Weights of a small masked spectrogram model: width 192, 7900 steps.
Rows from block 3 of a small masked spectrogram model, named by matrix and row number. Rows with one number belong to one neuron. Each number is 500 + 50 x the weight over its row's rms, rounded and kept within 0 to 999. All counts start at 0. Numbers have three digits each. After the name is the row's rms in percent of the matrix's.
After each neuron's rows are labels from the 100 clips, of 14976, where the neuron reaches its largest size: "top examples" is what is common among them; "peak on" is the class under the peak. Only what is clearly more common there than usual is listed. The data: phrases spoken by 400 fixed synthetic voices.
# u: gMLP up (value half) (model.blocks.3.mixer.u.weight, 576x192), inputs 0-95
# v: gMLP up (gate half) (model.blocks.3.mixer.v.weight, 576x192), inputs 0-95
# out: gMLP down (model.blocks.3.mixer.out.weight, 192x576, transposed), outputs 0-95

u.126 099:409454406483523472524441448630531506601488473493559479580486494533429514476512460497464467530480529574521513575472489482456557481525462467575479596558483452471441474506505536485476468563607477501508463531581518415479422290449407600521490493606542433472537456439481535486486494604493489534
v.126 092:447455560447589451506530453440490396525486501520583527535452509440527531477487502439456447535481512439541435518569584450460492444514503456470575537547471450492453534473529458515505448567462518469457533534536468440382573555441516456501520527440497478460524448479453441485525379547426421492
out.126 105:477570506509659538419518516448485467476537506543569601530414428451470529473599527462534526564566472393470481500512498522438518495536515472527399422509465452586531523446509520462488526589442558505500516631450452562455457521491531421426548488393509575507506482544533498488494463472504491541
top examples: quiet level; child-like voice
peak on: /aɪ/

u.83 147:502492545587476533453499509516418516513531578564468641601516542520580457551442521485533469531546474453477552457489520485456438434493480423510412496503422483495473463536461591481453501451424460550450472535542548486471555536476432568583479409509569499491439529479521416543524413529490581437
v.83 104:508581454551547525488475515487490453474553424532603456508459463546446376420503396474482477491490422467468470502538408532501550480497519504513512469472544497495557497489565523542532547547428508490494498444527488479570547499442579554532483542458404503472504598473536525573506396475603574523
out.83 118:340549466483449591457579512463501471512487552506376540479518572577569483499433560573538455410535508536562496486524514579508460458498509505590538614545513508596481462539428432439440476446409511588395514513496515462388440511465447473544480491467416482417462455492561505490491475505455571457
top examples: /ɹ/
peak on: /ɹ/

u.383 109:480541395562476483463539441539523458469585446452506460481507568503426506510472523404510560563559440459522539587463528461445593502542583449537570519556514472350486628556443586531485434503531457459426470483507545445388474491515477611571490486596495518483496591530476431551459460400413502579
v.383 100:524510573457515479410579572476542502482419535437579504477478494422408450461472486532677492447542505539422537472476496396431514532514559513454554438514503426502513491520384577569496489521460554424476485481458472466396514592566524518458493436478495503413522524505466472531525486440463419457
out.383 103:529516570472564382551508569459537541529507537505515595476518456461351440533536567510467511586509411437472515556486523557528623474491534475537410421501443466513408443458517437533541522628437464477514461514502505471478349500497509493470488533507486541453545466524411562440558457503533515528
top examples: /ɔ/; high voice
peak on: /ɔ/

u.151 103:529480465519566501415505464520515495575547586522575434521504481500511557549355440478481502466501390530513496658483459507471540528540488468477500519517532484526499532559483620536584455528455515424527518507440471357479426413560452587510473493546535577402478484504495447559494436636543536427
v.151 107:596467433397493453500612491562458522507524456494518547531545481540547550570461479552523470433539475554427563408479400481458513512505456466416516445524473518510588465488530482504597446523479484569522493498472492542515500529459457561478511507531596443587450570588516458508518470460457461458
out.151 105:402575531469541534442563536465551509482540417494442526550524461624462493476393600539497478420557439565574491503464466549558491458474485508436496512513524506553468614535524552524481505534458541535517490479428499554503430483444540635479518469373420523470508537482492497512474532480485540470
top examples: /oʊ/; deep voice
peak on: /oʊ/

u.409 081:505421509539541471595438499493504516461482537551540525530502529596476423430455405463510457517520521509463488513549456537555520450432564568560527555498415502465440423466524537417536561490529439371563492466453518508519497469476514673460492372534553488453509521416545542528481434529466504487
v.409 089:535485463483516451466473530461423504514446595476404486557569458499471387500432470491469578480462407480457521513500474548471415513444404598527498508505481478474528528628453469360467530457476470536438486488482493528552535458538473459502521542555537472498506602577503434503451574583487514521
out.409 076:481516457556528477543491542509501480496511564527397530557521501571562554460463508518470482411480403501461497528492520474479509527507476454406453493403461512567448469545594469456472523608474500468480489456408413507617405514445494566539546450453479475390516436456575554478518522525482533479
top examples: /f/; /θ/
peak on: /f/; /θ/

u.98 115:496495468398423475460470484455543511459491520536465565582525499517586536543513484532533466465505492441477494533458548512556472567470525436424532441529425482394479608616551523515483504402509497414581528534556507450523554508462469548521518458576533483505450590483539481613559488478474499532
v.98 093:528426508398526445502474515522471521445441560515479461507513433530626418560500422482499534444447557517466463416548413453442394513506468473456517531484647455510575436486485477454454483542547475455489517436465489589538460493553508503518531561529578462489521520548427514460499518435519594562
out.98 098:420564380553438491481375487565507502523424483516504453423455468435507489492556530491498542525524469509564492467527513471424466547514480511452293444518498565574477537438591451524511536422512568538511461537400564466514462539481493517483467525517572518545584507473496530477532520480536466548
top examples: /f/
peak on: silence

u.1 099:419510485530525504532484447490455476408500431563538468456487504532522536515360560362491509543499608582495438509521460486682562405548489445554575593502526512455528514496504472437555505522565498479453542503414478480433476481561463504490488530548564427524556517478432455490396496567500507474
v.1 088:447568492525448524577452574444474510484591581568458549492555582492483502471529517465455514572479507538626495436539511498491487474437505408484609537546517570441465502546601518525481538446459475469417502544508512651473502425402406449478497458414539517528504529411452436474542391530608524521
out.1 094:503536543516483527465554459519466529482646533532583463462421504550477563492602525484492640471476551503458514503479498521596589415523520473429453473486431453439546461402535505456516501521468405479508537463553433437577564498536548575509531542458545464557440568581463524394505507536499503501
top examples: child-like voice; /j/
peak on: /i/

u.216 103:463470489496558499570482511435563509527577529534550444542510460472554475502524484397528532452468512546484467418513427498490532469580510436472558461456519513498556438442536540511518508632550478502574482497460435393499473473533501598426553524467557385436527487413390466483531510460507577476
v.216 103:560483430465514469526566487474493501526431420489493443475514419452601492516522394458471464542526512522428490575534453466517417506390437539552442448464575469549528418523587525435495567441656518444455479486443506531489491500492498558590478494436500569493499418521684517523502602504507427560
out.216 102:397498444524483509618532550530515500473533487495393552451588448525467456563505442499476408448503496525516473486496471443474490477479557504444569508455539556602489553485526513532470514345525546599454466440618557560411475510409458481572522358469448560436427440573486491542576472510517526513
top examples: /ɔ/
peak on: /ɔ/

u.325 123:513510530483486462414550457384488507506535553461486558522481549483592433490481456384520491489495581491526492500464461438541421528464375505600509543499602513488473447511511590448517476446496453427514511523600531507490602452450422498551563446530434491558506503495427495640495545528444558459
v.325 119:465539475454528548492421550465482462495571588571497558535429389519459564489475494535533498470441473603489475497518523506567513550486540415405510630439472459425461481569499463533569467533529595495493508442527422420569500541478512584456474616473446473523515433563588389549586557424521536527
out.325 107:565481603499472381410604527468504516494563582461488653513484550459619525560478457504502453379484511578483482509489422446496472498482538519472474520527532498506542426524429537494474454479468439546527491505553520589601520467366481482572555409605455453527495489494473487599580563488515531484
top examples: reverberation; /p/; child-like voice
peak on: /p/

u.139 095:475437518568445639463506480436530524542515454444427499543504543438436476541446629398555536525570405494526534593537504495509503478521515520448498460504475563523512472523533603523516468539510498565557514515531578539467496487450512529509511553462653565418517478501508408551558482466491520491
v.139 101:570477477462472576540493556462510524434465485462495488487539472473419458561522533509459432523516453438514611542515559423575466549528568418471455487536550487511544475483530529465540431534488472475606489536471554486463463572488457492541478469530502426327501552560569452546434456441507541469
out.139 090:428553499533452527535539492442462466472518476483484492462459479499504438520525574478522459508562510479663484540572521549501463497519484518534481546512522496518534463467471496493515554513482499546564502544433505495510360541536539514530437541497561531429527527553488536576589448433468397519
top examples: quiet level
peak on: silence

u.316 096:511496399567424512441461536449486512555596420524486523541583553490458488505528452496555580478541379456473511467520543520472501599423427512405486436494476566456459474640523584530438513517487482548537445467486561523520564511387463459483528540446568538488453537490513493538488545516486501533
v.316 087:542569419428440485473422452504526439521466494574537512514444523476443545507547377486531510497566466492497474489479437514575529649485520433519533487500491372472467551534470518521461586490567490522531511496501530461618539589517446556407487472475518491489440425471500440404441530500494642517
out.316 084:467520440544464554496512468462503502487600508459525491512554571450529479444566409474478525464495495545536486447474485532427451473462504454573568627515509486458464381541577472502451605473521556451515499481530468557407500555433539501481509584505544428431454514506473503552577415502474486505
top examples: mains hum
peak on: silence

u.450 102:529468459446498593530398491508485507427613597603568442488490488485456472466533474506536451438494546504568503454527546426475439577499455433468552538523492467440493487569525561477511503539567529553497604547540513455513525491590460506474516596537545450483458488492510520476486455560377459459
v.450 096:510521510443537538541471512475475470569449526501572435446480507524532464614435458474461628542548548431576504541430499414479502398532453456556485507470530441566483515517484516570538486450475585398525479457469456479505558576517570483506539516467490479437523434555479367422591524501472481549
out.450 097:447517387540482548543485540552482480494403496513474494527450446473596509498434375522528513465510522505492473549500470430540450524526394352496436438513546516603482537547443497519497539350445618541513530521514405553501447457559480425526551515512527462541558455409412414556528531498495470539
top examples: child-like voice
peak on: /t/; /k/

u.56 110:459444302515505472557520426403571549587584452447490467517531525382529447473488547413463506412564534513540466513472460504561526483556530454513538519513471540470574414503537512501557488563588537539505415549542476523513388433459483496457570563431473475468510502359386539523482565498517542555
v.56 105:484533433591504530430577577366470508464523374480603449517529481477539480519474478531468429538470618484485472436523535563451449415510514523481473483509493539495525401473567513543420459436522478394504473474550527587519480517434505490517544554459501571516457389505526552532502484466507424594
out.56 114:415589460491485448592535517485500491493553405513491601476533527507412419507492384507446521468595552458494442477472450512434527449500516526543464547475480541595505525410538504390505547350550491539449467481504537532503493489338517551526640466421436581518521471561529550560490530528513485478
top examples: /ɔ/; high voice
peak on: /ɔ/

u.313 105:590540610512475517520459476528536455464489648509452527588468508483498453514535450583536490499462518444531542441513511468580433553505435475445485451527486527432497516560491425494459460434487551441553486654493512631535578543520459456442522503470487474518445507466490544531527477546537526504
v.313 096:464488419509548484420482478537487523599429490476552480447499482418546443503505521539493569471494497478543461565471519593529492382540487534478452434506560454507510473440483570520555511515539532526484493502512457380453504484547563406601450479490506439450572439440594459495572488362524516493
out.313 111:466454491516536491472545539447519514507626457506661562463519446486406592532551504423505540577473461493494520552513500565388511480445472531618529463572481464538468503503541570506529429599434435588486493488559540366468354483552478554545520486565494484475548502412524523457503437507521561491
top examples: reverberation
peak on: /t/

u.351 146:501531457577515384575475547472532498572367539496532447607505449426466449533416491441452479443535498562511496546518467535529554435476471453453389523462568508561492494493532548536512479451462524530435454392514450524447396464455444465413499401478395534547472455470436490463482543592545544528
v.351 146:458490406478510469457495556491531515527527615499475498468510527529546507509465493494622528495544439486607519498438451561534561602557512522493470433537422570451383533473568491549535511585489504503480541440535543476531522530468490376527539512497500422512454604439579440465478381479448499465
out.351 138:472476396471499439553527456497475476497493525450397513500525499543475375449441497542538451572512563537596474579461494511526505509534412560495404568494518449539541500513480500523459557474403596551420490513575477540469428528484485537543460429537469567373400386618472443474472458495519482490
top examples: /ɹ/; /dʒ/
peak on: /ɹ/

u.150 118:491556496511500479478528518485492497501434523529558524614469476458494447480459546459486439560522497586486478494541634580537480491467576554394536548499444491491476595571537561506502480421500470502428532501553467557472535436567446414438562497527505522580483507609415470497443480431495495445
v.150 115:484485407577554508482481568494460496473528620469519516488507430559524464586415485537605541565506500585507462657489495530494456458539514570522485413487486495455412492479479508505495564542468559434419462496470525455474462532504474594535498510501442476471562539468604496548457502504444594490
out.150 113:488546424500509595608530443590503537472507502493451492481475498670335461504532617620500414439478588580527495576491504512642574561530518549484452572515461396481508489536495481485427464592496500532407511536582448534473492466512461451466461458477486487536454471574454504484559529453520515494
top examples: /ɹ/; /dʒ/
peak on: /ɹ/

u.444 108:493506526530498486583542485520612476519506533447524430498518512496498413493545375574454467460459536472533500426482506472448527533531496395473487542556391446471658536561470438478383521474555595456611487553437496485521485476594460529432544468553531540471521468462425634435482506565498506502
v.444 092:590434478494455450517404478431496465484500443542506487507501445544472509479471468435467498532476386515560530543486558540431513540465586502630498416456483526475467549497478494490525380530501470606532537499520549460498543516495568462466470468514512500466534502403562447467548543500541399507
out.444 127:468471483502513527507556502528483455504482503499468471499604472472450339453457462590520622502538517574494510452535572548462530463470514410450473421547434432359476534554447481548537516568546461478609494430517483564502468488473454538414618450537429457568486457481519472557482579556521526531
top examples: child-like voice
peak on: /k/; /t/

u.89 099:456464459521493498510584466465562525514549453493407511557531500470497446429516597394485520439515411429553524528542450471425517422525498479497526560487511491572623436500568473542443540427538419631318442464375497485483482545575599484479523419484590562482568494470516627469499498478510484489
v.89 096:448510483468462577540557504522571630361500525566470516493524518558481494519553552499494494521473428407517528543528536560474465524471487460605522494471458468473539509515452523478432491469568458489448529459507525516583496467495451489462426455520471536362494519484471560484447479403414496477
out.89 106:404500424487468546439544553513467500521523588468442474494441562499495432488548564490463572494475466354516482524493482535571469497477466506491508539523574557519539538402409499519483515480426592533301472487536538592439496506559477474463482418544553507430581503438488543486529501477477436504
top examples: mains hum; thin (high-pass)
peak on: silence

u.519 112:620477489587471441458434465496440528437486475554500524598551534477479516458342425513511479567558527544455483506516487472591483510500482536450502486507441612529410551606468583476564479576466431490578502487545519613506538520477470533507524424480464487553463463469500311536477497529486526471
v.519 123:482488447532456470507449442446441504491528430530472534497584528395488627482449543500591493500518593505536514538533510501544511540490527507483483520446446594503524553564524586464540516471506459549585516456573516584432508542475468493467530446480528526435482511555574462446408531539500429481
out.519 089:497558427543479524560493506540503504492518439465474427511498578376544521477538521523459460526527374506510501442511505585504460490461434562525501554479510553515562453457504471513486515405487566624335441506448495504507466517496474515467521550450581541476552428479471515468593444561511488489
top examples: mains hum
peak on: silence

u.475 070:536487600538543566448477505476542495495448526443548560467493491518431587518591436527510563471443525480567552509463476510541490527488514480468552587500500423486528533480480468543564477520479475508613536451465483501551669435573441463527535507534408525491497533534505484454497471482506492448
v.475 095:506563444492444592559557514524517460447521449466488471542479543439361505475603566497556434564523376504550505457542501417604520601478481464449569481566461503525520493561570485537452516465510430498542493549490546529439525525500498437571414415458494484515462497388502390466500550475542563503
out.475 091:609552469485554496502458504590512523550501463494430432544475505436507538480495539388474523513477480580493528632507493481629529465469480421486398497504461522491419488517507483438498490500586530388486473541463453481502443484378488433414526537421530492465483442442529548507504552511502493481
top examples: /f/; child-like voice
peak on: /f/

u.334 096:492496571443490495580485428504503481514420420525477447474474474457530517486412420571480418591504354524468419414562541557492509496468448589510452521473475492574491510473493480392421549386567573514374475468511512504500498517556585429409420389421505563554546529544432509497399470462495502552
v.334 110:477519382562487490468519480409497541480496570428500498548487523433514538471490480532502469541500450479525555517389428495606595602524503509516537513547458519432393561460528393429486448617508440497465408518493591507510523567456479403478462489515485453607499464493497485459452565498411506493
out.334 091:510516502441520392371500476476509425445553532494474494515550445505472458509417544522463474589456521563425511381490516577445565536536556477502567450443510530428497487539474589488465519484464510468493510429548482429523499458545525479497495399503525614529556478454504482455474585526518576520
top examples: mains hum
peak on: /t/

u.492 073:447540510522449611470496537391427526453618496514478564471506575555497548506482606501516529570497377465487518603544556527509560499480473440532524516515402539534447499454506510554524510503465471502503552519458514547524515453498470516512506422479563543473419490565510452563563511465506486393
v.492 107:527478522529515412493464589471516529479467538433519463426489464594480490553521513499597468471549526518447519510446473437392521534451566382508474400570565425435491482519570608521573460505484496415504425504482501424482430617515478541461515436475454513458523588502450509468499445487417486478
out.492 107:448519475532395484424470458452447477487500530496508447497544505516599583479507541475514518565561490503555470461522523554482504501468534553483518546531478476502612497478596546467474610524437546612479551455568527537527611531443548524531452413480514459467468468590540455437484539496474517411
top examples: quiet level; deep voice
peak on: silence

u.147 073:508457507541474587456555464348448546507503424508473580503563552438488458480445471539422495452579450491522415644499522520443494549517483518531450472536492541552535529538468488502476445525476527438580480534638514530417425575557521477492464477493540429474481522497489441530451529460534559528
v.147 094:524468481475501481537467506505482485424468437445522466492560557363417566543492469520543404475517479541532566477468569487535442598499434469536440514470466607451421551567566476454463498443526544509588450505607528507382426582531477477535493531517583461574449473618447386531526525514533525502
out.147 079:513496455520468529471491517431483498545533450533483544501508589472558447460482517588457468556526438536657556420493573568486511515433508513488501488510503463491423459398533441480527503531474550552409536523555496516475462503508475501579491548510536552583460511561446512512561486514471444544
top examples: child-like voice; thin (high-pass); mains hum
peak on: silence

u.537 086:549423421551536504524473479538496529504529456487445561593450519490470500456461514517513456492455404535447516407514485512528464551544534490526523574444484523477502496551568632446477432474580490594474443468394489530582545514476588558471533297560497603468519447392503509529484497523495505507
v.537 093:562461479566494437505500501470432525421502561409494477568553488510417467598395509489445488495532402476491584484395447454521456542509446452521475453513500485421541516540490494423552437427438472555519473483488521495546581540546429445551475513429547524530453549566544480500564516583375526453
out.537 084:542495427496592509476463516505529504516384473526408579595489506441488454529477414483525483356463426412407530457467536461567409548513535484467475457511494593516566482560503502493485475501536586391574471531530475530485468481431437471500531399416536491437547457467486514546556477556512551461
top examples: /f/; clipping
peak on: /f/

u.241 111:461517423555449524525467518487485511471594403549545606514491544555373451515500585420506541516499470482512529577483515486466491592478538445428532469486469460494416555622438565523529460523526471406469497462462538520492485518470516480458550494479495438582453493544572407464449524477507524505
v.241 081:515424558464546509477537520448550494502527480470578433424423412445449531549438436563454516471561475559549485520466551479593419419462514505536518422551450434542505465419466443558559506467558532469472439464435456484488498556536559417454466489486528536487455495590540494500557515471474351481
out.241 117:545549527468517537587616561420527516516392479482505500468532475480516474532471498515471498443543422499501513415470540485454556485425476521479509531499497513434465442494544448536500443634426458483456391472483549408437535555478634461560438524479381512498449452549473498420526561496484538505
top examples: /s/
peak on: /s/

u.209 104:420492523519524529560503529362467509511510551470586399526427399437582496362572521553492466484453477516419510499522541504602475475500487503518589592523545539390440506431541508495479459485493465485513545540512487512544456428546509571501564471575462464512455482625388492570390453490509586404
v.209 107:486564430414488469513564507442485505542495485504514522476463516514502510393459469548573488460540452547433561493506527492583469558504408483451519414537478547475465458419683465515489583590452430515477526498569497530430514556576456439452428503488460519524484560495450435513481418426459539431
out.209 106:544505544549521544528465561540541532491518544510526481557463386481540523430464501509547503434524475456546545417485494392551566531593353471459436586477505544534604512480552465611496494583519525469565467512451482457618522472567571540445506558510465436485493545463506462560420479476522512507
top examples: child-like voice
peak on: /t/

u.512 115:520522493399531480489386506394551481515501459552577347608479513547526456546425475396524511413545530509497527447512450485554519545449578503463410465513490483470494551533569568517577536606507541416462455428497478443506435513440455555444510533456458498564470529436483514536511479564624523470
v.512 113:405507415511442611512562546520566485503452529487385626538604529447489344454528536493485480562563471394536477588477503442509432530533532492428529605456449577508423592535571545555480500510461442510457453515487541441475487477551374521521531436443533551534505453469517401482506468418508467527
out.512 115:579535613532509527414456463552534494463578460553572424542393521556531543473534509503519574509466515443506539424496512490587502534527591505454429402494448450375470521536468518461499445531546491427569556545499497453529565487492513474491487559481440478572504596470547534572555544534482529528
top examples: /u/; /j/
peak on: /j/

u.211 083:416470549514521488509591516531596500572501438443470436483440468508460554468531521427519519518534512513517486497553410525510563336453542458561520592480456517386470487502514533477529482543573441574514441451409499416516466461418553644450510495510514457481588578407409520494436476500534494498
v.211 096:518506385534543484452514543515530490530445518473490491602504491499475444599495484591600481551535517517514463447529500422443383433462338429529527504512528523462509476504533473553406508419459512470487427461487500486452429514520475546496501524514497507566516502553570345522522533592499612532
out.211 086:573519503547545509423561490520524519480588596518485547482411477498478521448554436609490574519503510416468479619497478398468505523488500498464487492408513535560607478480523490443471517508546496464498463485495401541559554573502483503423534471476493491458435443477524489499590447564527553516
top examples: /f/; /ʃ/
peak on: /f/

u.306 142:455470476582462446460519503450417493485430510482522476509517449600481426508499503538444410544523553475436497546482527526479454451430444543493542490599512559455532451466627464492472500488468410522383523576581540523466552472472425555500448468484549503517373405540563496515448492556539371412
v.306 113:522452479443555541518380580543503537505507505491567424514542483526455574549550529462553543468422537546529524498518458487558531493530512513480462587459509493455419448469536525516496490548502564412600499451514429420562546527546479539409503507561422617470473480417440376462510395573597593454
out.306 144:424470401458455560570526521511428509497449499449459541547440546493493583457511485579440412422547564437407479509509485500597481506600494436581383487520544428486510442499542458493449415541521468494451416487462458537459482458517517511469473433510432458594465468565528534515524627533475512538
top examples: /oʊ/
peak on: /oʊ/

u.340 095:595482444554508566522460526453485547506503500530485495530474511519494479525519533580523503506452332556453528498540553543538460425558414568583503525512451537520485485522580454493402502479496508581504526498500471564506479559454540441449547427561519478563519450378438559529454579629527441494
v.340 103:542512528564405470541523439428453452412610595454422543524510488550430452528464468477546475506505484474545524492502523478534616483497489516518498545567535570447533612536488486489508512416392382474541459525524530503521522539470368530539511543498571458433473497507581532553503499561519443498
out.340 099:460595526480489443520491523500561580569578487494425473471463484482416414551539578484533451483547484598477577478438520448546568487497518512478469464542444511484439505528529460546565492564531506484587406533465547455505436469501509473465458603438458480439520503540467565496544498533543550544
top examples: mains hum; clipping
peak on: silence

u.265 104:421533486508417557507434458532491514529518455551488473533525519435422522478518590366594582516570404416480470568499545527618537565508467494445533467499526583493503539539556537559435478472460491507496503504690553465526520483473433551459496495443551574478502517533539382507583537569431511480
v.265 102:483604528426430512528465478449444443502543555594562482514426526535476532464543453465595499496551469529471472489484496524570574597506502509544552502502537467434459523559512538583436552414473444543519500492547526493533607538467456549407523426480518549469450508471500404399466553525424512526
out.265 084:531487568561545558619516500482475507473449469509525519529478511424460523452591468444520458510490444513533521573486481575476463491409477516467529513467483530446501449548450439497470586442405508422480538504507443529431506551438518582503577584472542548499512535547566477515617422502529495566
top examples: reverberation; clipping
peak on: silence

u.312 109:482468602480524420463531384521526518594530517432479539425460537481424482540467433462465510524530500587491587592441459514518516517434563505509474517560446469468418531527480537531540535503473381515398491464518486491476491509466403442476511454541485493454469587571548578489438494501426528392
v.312 113:546527446416536625424503590463458501489475590488512521504556504586590559495495543430603573503505618614461472508508465549482450520494470440439578449465534541426452470513602536443460515465550528411484509533526494579519507530511534488379488431571528508523471467471408548498436520557444557503
out.312 111:379612499525526527437503451566502506531503483517399634509430473384466593494506493489561513495442572624517519511543532467582599455414533582364401445468477481438594454503434451453516497475526510464519485466566499562451548473422466370544488508537584522472469485497538499502499629488476447473
top examples: reverberation; /s/; child-like voice
peak on: /s/

u.563 086:446484518522582412529398454592538514585448597516495466512392481453558516526545414461487480465510595504483506407510467463468579522568449479483446547470445505555518524502489414493416478518586523479533529516560473458473471396579414490534478468472597497415564510415398619451452507544543445526
v.563 095:514497511447468535438479507534549471472568498481469527500537567547472504533437479526586474494463529530482498523446496531428555519489561435516559436516461539481525506428407401585542472562506445496520471484479494490468422531480566529449480473539605462559548567421460446467509517414525457581
out.563 091:581465474476464549506484467519519510511638519453481486458482497529540467478442501545521595472489461531452452515493514493623618486539473561457448495478550505494538560561372459440467479499502559550506424493447503611554491491476557543368468418582619526536569529559453474511454439490546493503
top examples: /ɔ/; /ɝ/
peak on: /ɔ/; /ɝ/

u.416 123:543524587568519562572476501488482500463646500562504491530562568436502545549401452481472479428529431513449508421533480526501456428505542432417492463490556488480463489494617571465521484434452493490524490507442492485521508541524556508453524401574497467480532584449446412553403430473534449462
v.416 113:490504427593483474480568602375419473429568469523526526518468387598645486506454453539523449454504479502439488450455482533516517522429518549474533391549537571449533489459646454471510441520511436523501507515503526490532518436449529493541531521451500469517444548469516523568439464496499416458
out.416 117:382577418457471471625510530450486501528522465487414620485512483591502424477493440521458368476521541514580471522480530555507492451477546547556578541465467588523477445476445545480462563412512498595408482506551518604422415481375406517544477414479537508413497403582470482451537408511464542438
top examples: /ɹ/
peak on: /ɹ/

u.45 090:571447478552521539436379487627468455526518494567493422452501583391533601507462555532481474502545534581524451522553523488602471432488384493567421436494532547487481530438501544396474501414533440588424505500494507543504401472502426598476442459476557524515550441475473523588436495546432454550
v.45 090:575490465506521533556551553525480492546534419473558437530528528572482491559368453564435549461595551475446483526499498516479415437481465478464508432515413411542512524450437568519566417465362537440566422506555486464546489535531476472553526473503546502545521590527472443498561544527449471354
out.45 078:505462594545525507567514478497492515511451536522556616542438448469458590432559523431517453504507471525539476566507484505542539569504485478557553500474488433524501503436622476456496452511463506482647502519558427611555437400526526556473487516516541502497429424565514471628518477504516534438
top examples: /s/
peak on: /s/

u.564 097:439489496594546610527591470455554520482518452405365442541491460500423540455472555490588550474580391548472540603531462508507518396487447549564475604477515518489492409505530546476446466453520522553438455454531463492486468617458536540474537420533595484511496521404437512513466516520488505465
v.564 087:535544538559522516542572449609439596487502464550466456529510568495514496516461479539512556512498466397508426557562550472557476461529478525461489396484584576501503485589436533492389449494491443532511510495548504546550428405533530513495467525536518473488442530545508494552492489499479558470
out.564 088:445499493674536448475542511441528502496566584467539496511639491546535550451515550551474526533501499473478504523484424541511510437479522462504550528356522506550489454474496534506475476443421470596490482311535411498502509456502523509457511466494517483464418491506533497357473538501514501405
top examples: mains hum
peak on: silence